From a checkpoint of a small image classifier.
Model: 2.58M parameters, 24-pixel images, norm layernorm, patch size [2, 2], layers 6.
Training: soap at rate 0.0012, 11000 steps, batches of 64, held-out accuracy 99%.
Rows from block 2 of a small image classifier, named by matrix and row number. Rows with one number belong to one neuron. Each number is 128 + 24 x the weight over its row's rms, rounded and kept within 0 to 255. All counts start at 0.
Before each neuron's rows are labels from the 100 images, of 14976, where the neuron reaches its largest size: "responds to" is what is common among them. Only what is clearly more common there than usual is listed. The data: coloured fractals of 300 iterated function systems on busy backdrops. In brackets: how many of the 100, against the usual share in percent.
# u: gMLP up (value half) (model.blocks.2.mixer.u.weight, 512x256), inputs 86-171
# v: gMLP up (gate half) (model.blocks.2.mixer.v.weight, 512x256), inputs 86-171
# out: gMLP down (model.blocks.2.mixer.out.weight, 256x512, transposed), outputs 86-171

responds to: orange (36 vs 8.4)
u.58 [136 107 117 154 126 149 125 156 101 108 150 179 128 131 152 154 147 142 144  91 113 127 120 118 107 127 113  90 108 161 113 139 160  90  86 104 168  96 133 161 124 169 121 137 134 120 134 127  89 153 123 135 116 120 144 121 133 100 119 140 142 134 134 134 119 132 116 160 158 167 149 141 169 106 140 161 148 112 133 111 129 127 161 135 164 142]
v.58 [ 72 111  90 134 133  84 158 151 131  98  99  83 155 123 105 124 155 158  99 134 144 104 143 111  93 145 134  99 159 150 121 139 132 154 108 103 129 142 165 105 124 137 157 114 103 120 133 175 147 103 168  94 132 142 131 168 113 145 148 135 176  97 111 125  76 119 105 125 131 140 121 127 105 122 115 120 118 139 122 105 122 114 116 100 147 153]
out.58 [128 166 137 107 118 123 111 116 123 124  93 121 155 139 107  67 110 128 129 114 178 161 105 153 123 128 155 145 134 123 175  99  80 149 161 177 137 157 136 106 128 102 125 145 148 124 111 147 121 128 128 120 145 140 135 127 183 127 128 139 119 113 144 131 106 117 113 100 132 111 104 101  95 172 123 120 119  85 156 183 114 135 101 141 124 126]

responds to: orange (26 vs 8.4)
u.506 [152 144 110 140 129 132 142 115 126 138 121 116  70 100  86 113 113 122 121 114 189 145 143 111  81 119 144  77 130 174 126 102 177 160 154 128 131 127 117 150 140 142 121  86 150 140 124 102 153 151 124 116 130 134 133 112 171  94 135 135 138 174  98  93 159 133 132 113 164 139  94 144 109 127 155 103 105  73 129 108 122 136 120 158 144  96]
v.506 [131  68 136 106 119 101  93 144 147  93 163 107 138 129  93 147 114 114  77 170 160 126 129 115 139 126  86  90 154 140  88 120 118 130 144 133 114 152 122 132  69 120 114 166 110 122 136 145  91 142 134 137 147  99 100 109  92 143 115  82 122 105  99 153 127 134  70 126 148  93 108  99 130 107 142 112 147 150 142 150 135  79 120 149  69 110]
out.506 [133 100 145  87 119 111 120 150 128 152 129 171 182 186 150 106 120 127 158 112 106 107  98 164 135  93 120 183 120 140 133 120  66  99 127 165 179 106 137 126 100 140 149 129 146 139 159 110 102 145 126 152 131 133 144 177  94 155 128 158 108 134 123 110 107 117 171 113 108 137 142 117 101 149 110 138 154 113 130 132 131 105 144 137 148 155]

responds to: orange (46 vs 8.4); yellow (43 vs 8.2)
u.176 [150 118  98 115 147 133 118  93 124 120 121  78 139 131 120 106  71 149 151  96 125 151 104 178  74 154 121 116 175 105 110  87 160 108 109 135 145 172 165 149 161 144 140 150 138 112 135 132 141 138 117  97 114 115 120 120 168 137 103 155 114 122 105  93 145 109 119 111  91 135 117 117 125 109  91  94 131  94 102  79 112 127 166 134 119  71]
v.176 [147 164 101 124 110 100 136 149 147 146 117  80 163 170 165 103 149 127 163  93 145 157 142 146 146 102  67 140 136 111 125  81 120 113 137  83 116 153 134 147 123 153 138 166 145 129 136 151 131 114 143 116 109 133 114 160  67 155 144 117 113 111 112 123 128 131 125 130 123 148 137 109 153 134 167 150 122 120 134 150 142 131  95 110 128 164]
out.176 [124 119 144 117 131 147 141 127 137  94 112 189 102 128  88 169 186 109 117 124  83  87 137 113 150  99 150  93 150 171 138 149  96 144 137 134  98 106  91 142 158 115 141 104 122 117 121 109 124 124 173 112 124 138  92 153 110 106 135 125 137 128 153 127  95 148 125 128 141  97 192  92 121 144 137 136 112 137 149 167 111 139 146 167 114 140]

responds to: orange (63 vs 8.4)
u.287 [143 164 133 147 132 142  80 154 160 192 104 129 145 123 134  81 144  98 122  86 143 152 159 122 144 108 173 142 114 100  67 119 125 143 113 151 130 133  84 112 154  98 134 113 144 124 117  99 159 119  95  88 141 105 140 111 138  85 146 120 146 166 120 139 184 140 149 185 126 112 114 132 126  65 165 105 117 158 157 132 130 151 116 140 175 124]
v.287 [133 101 134 118 133 134 129 156  79  84 119 126  65 107  95 139 100 136 132 145  63 151 124 101 135 140 125 122 155 146 147 155 114 123  94 115 140 141 121 137 106 149 128 183 118 138 110 211 114 110 168 119 134 123 133 133 135 130 104 117 138  72 170 147  84  78 139 140 112 165 128 113 132 130 137 149  80 131 124 160 134  89  93 114 102 112]
out.287 [124 105  95 115 138 111 125 124  81 124 159 151 155 170 112 146 130 155 146 161  99  80 133 118 135 154  76 112 119 134 144 196 157 126 116 118 133 117 172 150 144 134 120 115 136 151 178 101 130 116 155 201 141  90 108 165 148 142  89 127 114 125 104 109 143 130 140 125 160 128 107 104 118 143 131 151 145 146 114 133 102 110 113 159 102 162]

responds to: grey (55 vs 8.5); white (35 vs 8.4)
u.230 [128  96 137 131 141 120 129  73  93 117 127  69 157 151 133 146 121 103 139 159 125 169 111 131 164 124 170 160 118 138 140 100 126 134 101 147 125 154 124 144 128 120  85 141 120 140  94  86 117 188 168 115 131 108 103 152 140 154 133 100 128 124 107 147 155 119 119 172 143 108 129 146 140 137 134  97 141 186  76 103 155 143 115 179 164 138]
v.230 [114 139  74 116 130 112 125 121 124 127  98 121 175 135 121 135 155  80  89 142  96 122 118  97 151 149 125 117 127 149 172 130 116 133 110 150 134 116 138 125 109 142 110 146 156 174 139  67 115 152 134 117 149  83 144 111 133 134 153 130 137 167 114 157 159 147 131 131 135 121 133 163  83 177 174 122 135 117 143 139 172 146  91 132 115 135]
out.230 [120 138  77 146 165 110 122 127 108 140 151 133  98 110 119  80 161 129 132 136 116 104 113 113 101 150 118 154 182  99 135 140 118 130 149 134 145 103 153 136 119 128 170 127 128 149 141 153 155 105  73 127 116 177 137 114 139 105 148 151 166 142 131 119 134 130 113  70 120 179  97  91 145 102 122 167 119  96  95 125 108  94 127  91  86 163]

responds to: red (39 vs 8.3)
u.335 [117 101 126 131 133 157 118 167  91  96 144 140 116 124 129 154 108 117 146  89 122 125 155 150  96 130 123 101 140 153 120 159 145 127 142 114 116 117 155 115  99 116 124 119 143 132  99 149 108 137 142 121 152 131 128 141 145 158 131 122 118  97 126 150 101 112 159 150 142 136 134 163 126 142 132 140 109 112 145 100 138 116 127 116 134 156]
v.335 [147 105 157 121 136 120 157 117 154 144 149  98 103 108  99 113 113 145 115 133 168 141 135 108 190 131  69 127 133 140 128 151  69 130 117 107 108 136 108  98 119  93 118 165 137 103 178 128 111  99 145 123 128 125 143  93 152  99  95  99 107 126 144 134 128 132 111 135  97 145 117  93 140 132 109  98  96 115 123 116 113 161 150 151 132 103]
out.335 [115 148 120 116 176 124 147 137 163 100 140 112 118 135 106  91 140 104 130 166 113 126 159 158 188 127  96 172 160 128 106 137 150 116 104 110 168 167 115 144 156 119 123 124 108 149 130 135 169 129 131 130 118 143 165 137 132 139 131 128  88 122 155 134 141 119  79 159 111 132 136  94 115 121 176 176  94 167 110 154 122 137 108 159  98 132]

responds to: grey (32 vs 8.5); yellow (25 vs 8.2)
u.214 [107 164 161 135 158 135 137 110 151 121 133 142 134 156 105 142 139 143 140 124 122 178 101 100  94 187 108 123 123 129 122  99 164 135 156 121 114 128 121  83 135 104 113 137 104 143 121  95 134 154 134 150 122 129 121  65 106 102 131 146  99 146 128 116  84  79 170 113 171 136 108 147 124 107  81 112 156 152 141 120  86 105 138 155 125 111]
v.214 [134 158 122 133 129 149 136 110 127  95 152 122 120 138 144 155 107 121 135 147 113 144 108 138 135 128 158 103 141 116  90 126 125 115  85 136 142 141 108 126 138 125 120 109 182 103 143 122 123 117 169 130  95 136 164  86 164 136 132 149 125 132 103 165 132 126  65 126 155 161 139 124 122 144 156  96 172 150 117  98 158 142 108  97 113 171]
out.214 [167 114 125 148 110 115 101 150  73 112 165  99 114 119 156 124 130 120 111 127 102  68 118 142 149 133 144 149 113 130 112 159 132  89  92 134 145 114  85 164  87 123 115 118 133 136 110 134 144 105 150  99 163 141 135 134 101 119  93 127 154 140  96 120 154 170 126 149  98 117 117 112 126 124 140 119  96 104 118 138 180 113 121 155 133 113]

responds to: red (39 vs 8.3)
u.96 [133 112 147 110 137 166 127 145  97 121 104  99 140  92 120 184  94 167 126 138 108  94 101 113 167 137 102 127 116 130 135 105 140 111 117 122  74 139 139 165 111 131 118  96 114 149 110 110 165 112 124 101 154 109 114 108 166 117 121 109 113  84 126 107 132 136 112 163 147 127 113 126 111 157  94 128 126 127 195  89 118 105 133 144 146 125]
v.96 [140 133  68 123 164 156 134  99 110  88 129 119  98 129 128  98 122  97 125 105 164 173 151 116 129  77 191 108 123 109 122 105 125 144 110 145  78 125  76 120 127 119 116 167 181 119 134 152 129 145 186 141  68 127  95 122 126 125  84 114 158 141 149 143  81 134 154 168 102 114 111 128 134 156 157 137 150 152 146 143 128  88  80 158 148 107]
out.96 [107 136 106 138 129 150 116 172  96 121 152 108 164 154 135  57 165 144 135  98 168 133 131 118 105 143 147 134 127 157 117 141 104  71  92 162  80 162 109  87 134 106 134 135 170 112 139 127 143 158 131 133 117 104 109 126 148 111 141  94 127 170 160 161 129 113 117 127 119 150 164  92 160 137 124 119 113 133  79 138 115 161  60 133 108 110]

responds to: yellow (43 vs 8.2); orange (35 vs 8.4)
u.130 [143  98 120 131 130 142 115 127 108  72 120 137  89  88 133 147 163 108 153 129 108 139 140 140 160 125  97 139 118 141  95 135 164 133 103 153 149 119 150 134 126 170 112 104  95 130 121 159 114 114 100 155  63 156 110 135 122 127 128 170 131 160 129 110  53 169 112 136 142 138 120 165 144 151  90  97 106 135  72 125 122 125  82 119 167 112]
v.130 [109 165 123 116 138 121 156 182 123 182 130 124 123 148 139 128 137 119 139 124 131 149 103 167 135 121  88 174 107 144 110 157 128 110 100 148 154 130  85 104 132  99 168 129 162 111 146  82 138 126 120 131  93 127 134 147 130 126  96  86 163 166 141 153 179 142 129 153  94 128 106 167 140 120 172  96 169  95  98 106 125 110 152  99 140 123]
out.130 [122 172 142 157 123 139 147 122 142 102 123  99 121 118 127 133  84 165 104 136 166 163 146 112 119  95 162 115 139 123 132 163  98 138 150 137 118 114 105 127 125  70 152 145 124 111 169  94 166 147  99 104 143 146 119 133 116 138 137  94 106 147 119 139 147 116 181 111 170 131 125 112 158 158 194  98 131 140 146 159 138 146 131 100  97 139]

responds to: red (66 vs 8.3); dense (26 vs 7.5)
u.510 [115 123 159 173 116 124 124 111 153 179 149 114 145  98 145 117 123 108 120  85 163 136 140 139  89 135 123 117 114 134 124 101 119 149  96 132 134 124 137 135 121 193 100 134 148 105 133 185 113 123 114 114 121 129 128 102 109 118 124 129 101 128 156 163 141 129  89 135 148 165 132 166 160  94 119 140 127 133 140 113 136 130 117 168 157  81]
v.510 [169 132  91 113 110 118 155 129 142 124  87 119 130 163 153 139 129 186 129 124 149 106 115 131 157 116 105 111 113 112 114  87 156 135 119 120 112 115 121 134 197 122 185 103 154 120  98 143 107 176 118 134 135 150 101 150 104 117 122 149 129 162 131  82 117  76 156 115 132  78 141  98  98  71 138  83 165 135 129 140 167  99 110 113 151 106]
out.510 [121 144 108 127 179 106 154 141  93 102 107 142  98 139 145 134 137 139 168 137 101 132 139 133 143 139 111 132 136 155 123 132 113  94 165 118 135 166 137 112 137 141 134  78 137 165 116  58  91 103 102 107 148  90 136 170  96 137 146 143 144 126 122  95 128 140 191 112  72 122 122 136 127 125 118 110 103 108 113 116 145 115 129 105 125 116]

responds to: grey (72 vs 8.5)
u.444 [ 97 117 136 139 166 142 122 108 150 137 101 168 163 109 167 113 121 139 107 121  86  99 108 126 116 133 189 102 119 125 142 113 120 111 169 129  57  95 111 123 138 123 105 137 133 110 179  61  90 127 112 132 155 142 135 133 112 155 124 111 127 119 147 103 121 129 145  88 116 148  93 150 128 192 105 106 135 130 126 147  73 146  91 104 133 149]
v.444 [106 152 183 126 167 120 145 136 136 135 142 140 143 163 159 143 118 104 105 116 100  98 159 130 151 143 145 112  91 145 131  94 126 103 108  96 134 121 141 133 152 111  83 151 108 157 134 143  95 106 123 127 115 123  95 143 131 162 128 101 148 129 154 143 110 136 118 117 147 131  97 165  90 140 158 135 182 123 139 136 111 131 138 119 127 160]
out.444 [125 135 158 102 115  96  93 116 121 105 152 115 118  96 111 160 132 116 104 144 129 140 162 136 112 136 165 153 147 106 117 179 151  70 103 133 143 126 100 118 117 123 130 115 148 118 132 134 161 110 159 168 142 126 149 147 102 144 107 112 140  86 146  99 105 127 101 133 123 108 165 131 123 159 146 148 146 142 126  99 149 112 122 160 127 130]

responds to: yellow (34 vs 8.2)
u.25 [142 108 129 123 167 117 151 120 154 134 144 127 129 136 123 179 131 125 141 105  94 134 103 143 121 119 117  99 163 166 118 110  85 151 136 114  73 133 101 144 138 134 131 129 147  96 149 124 116 153 142 113 188 144 157 130 138  88 118 139 146 147 105 147 148 149 146 121 117 107 141 112 129 123 137 143 159 150 123 141 135 130 135 120 158 136]
v.25 [129 136  78 124  97 137 113 156 144 100 148 132  87  81 135 113 104 115 139 145 135 105 179 139 151 136 125 139  75 147 151 150 175 140 114 120 138 197 117 123 139 127 124 174 146 118 111 167 130 141 154 138 117 122 108 138 137  63 138 118 160 123 154 178 141 152 112 147 146  93 112 118  96 143 107 138 107 125 109 161 127 124 143 143 125 153]
out.25 [117 145 110 125  97 134 167 138 111 107 104 134 113 139 148 107 153  64 108 115 172 118 160 142 120 118 159 162 120 100 110 162 124 131  93 155 127 150 149 138 105  96 134  86 110 166 101 149 152 132 114  85 158 162 134 145 124 158 134 129 119 153 140 166  76 125 116 108 124 151 112 174 180 168 105 103 111 149 184 101  97 162 146 122  99  87]

responds to: red (26 vs 8.3)
u.302 [111 108 132 106  94 120 125 130 171 121 127 151 121 106 101 132 101 147 131 123 105 143 141 116 104 193 111 125  91 125  84 119 107 105 164 145 125 133 122 122 105 109 148 116 162 105 121 104 118 153  80 131 129 138 162 141 165 160 137 177 141 160 122 125 117 138 166  96 125 158 138 162 153 113 145 146 133 129  94 112 135 124 141 131 103  73]
v.302 [103 129 162 129 136 149 101 161 162  99  96 160 102 122 116 114 138 149 124 135 147 143  97 166  89 100 181 113 167 153 108 128 112 112 164 133 101 143 130  99 137 125 106 106 158 140 141 120 118 135 163  91  99  96 127 103 145 145  91 158  71 132 145 152 106 147 106 162 119 144 135 120 127 133 120 111 138 132 147 137 194 151 124 132 147 128]
out.302 [179 126 128 124 111 150  96  64 106 119 106 111 144 156 116 144 159 124 147 135 106 107 110  84 113 123 141 108 167 115 122 170 173 197 181 122 110 133 144 101 121 109 120 159 141  83 114 126 122 101 141  98  87 133  84 106 102 136 103 137 136 138 137 152 166 159 103 147 111 136 120 115 130 157 178 100 113 109 128 161 122 129  96 148 175 120]

responds to: dense (28 vs 7.5)
u.2 [152 130 119 118 161 132 144 145  99 116 122 132 149 144 155 147 104 123 139 108 112 189 155 139 132 134 155 156 152 158 118  83 168 111  84 157 125 179 116 115  95 130 152 146  82 133 130 123 104 129 130 147 154 135 121 169 142 159 113  87 156 181 162 121 113 157 135 108 139 134 129 157 132  96 152 144 138 114 106 158 118  78 135 149 131 104]
v.2 [ 85  90 133 117 150 127 135 148 157 112 172 113 109 146 168 106 117 119 138 152  80 155 123 179  96 138 148 118 122 115 137 126 133 138 129 129 109 117 131  96 139  91 102 144 110 139 103 117 148 125 187 110 156 109 139 162 132 134 122 126 114 113 130 136 105 138 111 145 122 125 123 101 133 126 104 132 125 114 162  91 140 131 124  77 169 122]
out.2 [ 86 153 150 139 131 146 115 131 157 126 126 133 122 142 117 128 125 134 124 160 133 121 116 144  91 136 102 140 102 155 121 117 137 125 116 116 102  77 164 117 164 116 127 117 113  90 132 115 132 120 129 135 128 128 115 139 152 129  85 149 122 131 152 127 141 118  99 114  88 165 137 133 126 125 106 159  98 118 106 135 119 138  87  91 132 145]

responds to: dense (26 vs 7.5)
u.358 [133  96 105 153 145 100 104 116  85 138 117 107  99 143  97 118  98 144 117 113 115 114 148  70 157 116 145 156 136 108 154 165 179 160 119 115 120 139 111 134 127 144 104 139 108 129 116 109 129 128 121 118 111 117 154 161 130 116 116  68  98 124 106 124  93 123 127 110 124  94 157  99  86 165 112 121  97  96 120 149 112 115 137 113  96  96]
v.358 [ 87 133 146 169 112  83 118 159 130 123 159 162 127 156 113 114 118 101 135 133 136 138 100 114 138  74 137 148 143 133  90 146 123 142  83 129 119 143 142 115 142 125 125 123 160 155 183 164 151  81 139 144 133 174 140 112  77  97 136 134 125 163 135 129  78 121 102 123 125 163  84 129 127 138 114 136 120 114  85 116 160 124 174 119 130 119]
out.358 [118 135 123 165 149 145 128 173 155 111 157 143 167 122 128 121 147 120 143 134 124  88 135 116  69 134 114 146 118 130 113 138 108 142  72  93 119 125 137 149 121 133 160 130 118 158 123 122 132 106 117 166 134 157 131 119 153 165 129 130 112 158 143 108 135 117  94  93 113 161 146 100 145 110 160 139  98 158  68 163 120 132 125 101 141 140]

responds to: dense (38 vs 7.5)
u.262 [119 101 115 128  99 167 115 200  93 108 111  97  93 116 109 159  73 140  80 102 134 175 107 151 123 125 162 115 118 132 102 128 154 115 116 143 112 191 153 157 140 150 113  99 136 138 126 122 116 114 144 127  84 157 131 128 136  95 146 124 149  96 113 143  80 175 147 129 107 106 115 112  91 150 175 158 100 110 174 141 132  88 137 115 153 139]
v.262 [181 138  88 167 184 142  81 131 108 120 108 129 139 122 107 124 168 112 158 123 179 126 157  93 155 132 131 147  89 121 141 125 108 177 158 167 126 138 114 140 120 108 164 115 155 109 127 120 139 120 147 142 193 104 110 145 120 149 130 101 128 139 135 103 136  80 119 160 111 153  98 110 131 113 119 160 148 103  96 162 133 132 136 124 136 114]
out.262 [133 113 108  77 176 118 102  85 156 129 191 122 167 142 141 126 177  92 196 136  97 127 153 120 157 134  68 110 128 141  85 121 139  98 130 116 121 141 122 162 110 104 123 112 118 103 152 125 145 132 139 160 148 129 142  87 161 148 119 105  98 166 144 137 201  90 101 135 114 131 116 110 143 141 125 148 112 128  99 118  93 149  65 120 123 142]

responds to: dense (28 vs 7.5); teal (25 vs 8.3); colour: red (25 vs 8.3)
u.21 [125 135 134 123 122 107 105 194  99 121 155 117 158 112 150 111 170 128 135 122 144 114 131 133 149 129 118 107 154 123 160 113 120 105 117 152  97 149 109 109  86 128 124 108  38 172  92 169 122 107 119 166 124 119 122 138  93 113 137 149 111 130 133 151 108 163 166 108 155 119 106 113 145 115 126  98 116 138 134 115 154 132 147 133 166  86]
v.21 [ 97 175 176 111 152 140 147  82 175 128 179 169 107 134 127 120 158 104  90 139 122 175 123  82 150 133 130 148 139 134 134  81 135 128 116 140 131 142 129 144 176 103 135  69 168 140 117 156  83 128 144 148 148 125 131 126 136 132 136 116 101 142 169 121 132  94 123 148 137 125 131 102 129 136 152  95 124 159 110 121 113  91 160 135 134 135]
out.21 [136 139 142 131 122 118 102 111 118 128 159 125  84 115 118 135 118 124 114 160 140 157 146 159 112 131 130 152  70 120 125 146 143 147 149 124 123  91 111 146 145 170 108 149 162  82 147 106 135 114 177 141 132 143 148 124 113 136 100 118 133  91 117 129 129 105 109  73 131 127 109 133 104 161 134  79  90 108  84 187 132 130 132 120 129 151]

responds to: orange (32 vs 8.4)
u.200 [ 80 132 107 144 113 121 124 133 110 124 145 154 126 172 139 129 107  89 150 130 103  89 135 117 121 107  98 123 123  99 162 144 138 105 135 108  39 160 136 115 102 127  94 129 118 136 143 115 112 102 177 113 151 104  97 131 116  88 133 163 127 119 173 125 165 118 120 141 136 153 137 115 128 162 131 149 145  91 122 102 103  95  90 141 118 121]
v.200 [148 142 141 116 188 148 179 104 170 163 144 146  80 108 119  96 117 147 108 129 113 106 133 110 130 103 142 110  94 127 129 156 161 124 148  93  78 203 155 113 129 124 124 108 156 120 148 121 175 125 121 108 181  85 101 101 124 140 103 131 161 113 145 153 149 134 176 148 150 107 153  77 148 141 129 108 127 112 103  96 153  77 156 126 119 139]
out.200 [127 171 149 114 104 127 148 130 114 111 120 108 133 105 133 123 132 193 163 178 151 188 162 150 112 133 110 156 123 135 133 135 105 115 157 142 160  99 132 122  96 137 116 135 168 150 151 127 137 162  89 115 119 156 132 118 135 160 133 113 143 111 110 114 121 123 119 102 147 119  91 116 144 108 131 108 103 163 189 149 123 109 171  62 177 124]

responds to: orange (30 vs 8.4); dense (25 vs 7.5)
u.148 [109  63 103 127  73 118 114  91 137 126 167 128  89 113 137 109  90 110 119 139 187 129 151 103 141 132 136 145 110 139 114 141 123 135 137 135 122 145 151 163 172 129 164 135 120 134 118 155 158 126 158 178 125 144 124 117 131 123  77 101 136 134 155 142 119 152 128 135 145 134  84 159 154 142 111 116  95 162 140 146 124 126 125 105 127 161]
v.148 [ 94 154 138 166  84 159  99 119 160  97 112 152 125 143 169 135 107 106 130 144 127  73 173 127 133 125 157 101 126 113  85 108 112 170 153 129  85 137 112 113 160 157 128 143 127 164 126 113 104 130 129 149 124 166 147 132 134 133 123 132 112 158 185 106 118 111  66  99 130 119 153 117 112 134 148 204 145 124 136 163 117 147  90 169 138 113]
out.148 [147 115 168 127 148 165 105 137 124 137 124 102 131 130 127 142 158 156 143  89 113 137 142 126 117 106 125 102 141  84 160 116 130 125 124 142 112 148 121 126 128 138 109  91 157 110 150 114 118 138  76  95 106 145 172 143 107 126 164 150 130  72 106 131 148 115 164 136  93  97 127 124 153 110 127 111 127  70 135  82 133 135 105 180 157 123]

responds to: red (32 vs 8.3); dense (25 vs 7.5)
u.238 [129  93 146 137 118 124 108 109 164 118 124 113  91 102 130  73 129 158  90 115 132 119 104 123 162 108 121 120 125 148 143 109 133 160 102 133 110 172  82 113 137 162 119 113 137 128 121 120 120 148 158 132 116 128 129 161 146 158 114 133  99 136 122 138 140  83 109  99 103 124 152 145 151 154 136 130  87 144  94 147 163 124  89 145 128 109]
v.238 [165 114 163 128 171 106 109 131 160  93 102 175 136 144 158 143 108 177 175 100 153 141 130 127 150 110 162 150 112 145 156 111 123 118 136  86 133 157  98 163 145 107 135  92 135 156 121 112 158 120 143 110 125 102 120  62 127 121 131 135 118 173 103 149 121 164 127 140  86 138  79 143 136 162 169 149 110 137 120 134 120  92 130 132 115 116]
out.238 [123 125 128 113 103 100 116 160 138 110  98 128 157 129 114 106 174  86 140 139  91 120 154  76 128 112 138 126 117 135 132 143 126 137 148 145 135 108  82 129 161 101 124  58 129 118 147 140 140 113 152 117 103 141 104 114  94 150 171 133 103 120 115 144 116 150 115 148 114 117  93  90  83 128 167 136 141 150 144 140 155 141 119 139 147 126]

responds to: grey (36 vs 8.5)
u.348 [141  94 109 162 110 136 133 160 150 120 163 132 115  97 155 148 158 124 127 122 198 114 187 149  83 114 142 167  94 112 103  94 109 177 150 122 143 115 136 132 117 159  83  99  90 154 149 128 119 128 158 114 150 140 111 175  96 176 177 178 134 147 125 152 143 139 146 113  85 163 116 177 135 101  89 149 150 115 148 154 151 129 139 147 131 119]
v.348 [151 141 152 152 121  97 101 122 113 109 129 140 145 125 117 108 122  87 138 184 119 139  98 102 141 121 166 114 163 141 150 135 157 127 143 111 127 101 146 135 134 148 114  99 160 121 149  69 124 134 166 160 136 141 149 128 121 143 155 137 134 114 128 110  97 132 107 140 116 152 116 106 116 145 179 136 116 110 132 134 166 125  69 133 102 129]
out.348 [132  94 142 119 124 114 119  97 114 103 159 130  91 139 135 133 130 148 142 105  85  75  84 119 154 139 116 145 118 132 160 154 119 103 104 157 130 122 178 122 155 119 162 110 155 151 112 130 144 109 159 133 130 108  99 133 179 144 119 120 130 109 117  94 122  90 149 128 113  91 132 121 107 137 128 113 114 128  90  88 107 153 112 112 114 150]

responds to: orange (28 vs 8.4)
u.69 [139 181 135 143 102 197 137 107 126 167 106 130 102  87 173 153 112 131 149  99 118 123  93 138 136 149 142 124 117 136 111 147 146 109  98 147 133 123 117 108 138  96 165  77 128 116 125 145 139 105 129 134 117 108  88 151 107 120 157 121 154 128 123 124  95 119 138 105 132 126 138 134 122  74 116 130 106  82 122 152 104 132 136  94 119 104]
v.69 [103 161 110 134 136 172 130 157 108 131  80 125  86 133 128  94  81 119 194 149 139 141 174 130 148 113 130 140 143 163 145 157 115  97 118 100 145 114 149 145 163 112  99 142 149 163 123  73 140 148 118 139 135 118 103 170 106 140 126 133  81 138 114 178 135 146 123 109 152 163 130 128 108 148  86 124  98 128 106 103 148 113 136  83 199 134]
out.69 [127 111 152 182 177 110  86 124 145 113 147 113 130 168 125  91  96 126 114 130 146 167 129 133  87  87 138 138 127 112 154 121 154 154 135 131 141 119 135 145 114 101 151 126 131 115 161 104 106 140 137 149 125 119 142 110 122  99 102  76 123 100 147 153 175 140 149 127 161 120  81 110 152 139 132 176 142 172 154 129 120 132 147 184 155 136]

responds to: red (34 vs 8.3)
u.93 [ 81 102 101 123 107  73 123 138 116 153 180 158 114 104 115 133 178 153 169 131 111  71 126 145 150 132  98 106 151 121 129 137 115 123 104 134 107 154 118 117 119 138 147 163 129  70 135 161 135 116 132 146  82 162 142 178 111  96 103 163 147 127 145 110 136 164 114 103 119 135 128 122 149 160 114 124 124 145 131 136 167 129 146 163 105 153]
v.93 [104  94 123 183 132 148 114 101 120  78 127 173 110 163 133 109  72 130 133 139 100 120 138 113 109 132 120 148 121  85 109 172 132 137 114 128 112 174 106 140 134 136 115 131 157  90 110 100 143 130 124 126 151 106 136 142 109 126 152  88 152 152 103 165 116 153 169 147 155  90 126 107  95 102 139 105 182  88 110 128  84 105 111 102 157 111]
out.93 [155 133 114 160 124 141 149 127 108 118 115 140 133 157 166 111 120  82 113 161 147 124 159 139  84 133 129 114 153 136 140 139 114 132 108 155 109 147 148 149 112 130 119 106 107 192 119 136 175 123 132 171 192 112 139 128 122 127 126 167  99 161 136 161 169 126 131 149 140 128 104 112 126 102 124 140 113 121 151 176  85 149 136 100 120 111]

responds to: dense (28 vs 7.5)
u.258 [120 175 107  91 108 133 125 119 137 141 155 174  96 141  65 140 115 100 115 125  99 122 131 115 120 112 110 133 119 117  74 112 124 121  99 132 104  98 109 101 119 138 110 177 124 126 162  78 140 143 112 119 154 120 135 155 137 120 116 104 103 151 108 152 140 115 134 139 161 114 129 110  84 149 145 103 147 126  90 145 107 115 130  80 152 128]
v.258 [184 120  84 139 154  93 121 143  95  79 127 151 102 136  84 122 102 115  99 122 186 161 146 154 142 104 131  78 138  79 149 100 151 111 161  81 126 110 138  83 137 141 155 119 129 117 112  88 164 142 146 103 128 125 135 112 130 122 119 138  90 143 114 170  85 170 160 141 211 137 107 125 132 113 106 102 131 149 103 137 138 139  65 140 112 111]
out.258 [118  51 169 131 118 147 119 126 144 119 142  94 125  97 101 132 139 142 132  94 152 108 114 124 138 114 133 117 112 138 100 163 105 117 116 139  89 161 130 144 133 130 148 108  68  98 136 172 115 137 136 112 117 115 149 159  98 107 126 127 118  83 132 137  89  97 102 109 140 118 109 152 138  77  98 101 144 132 129 152 110 132 162 174 104 152]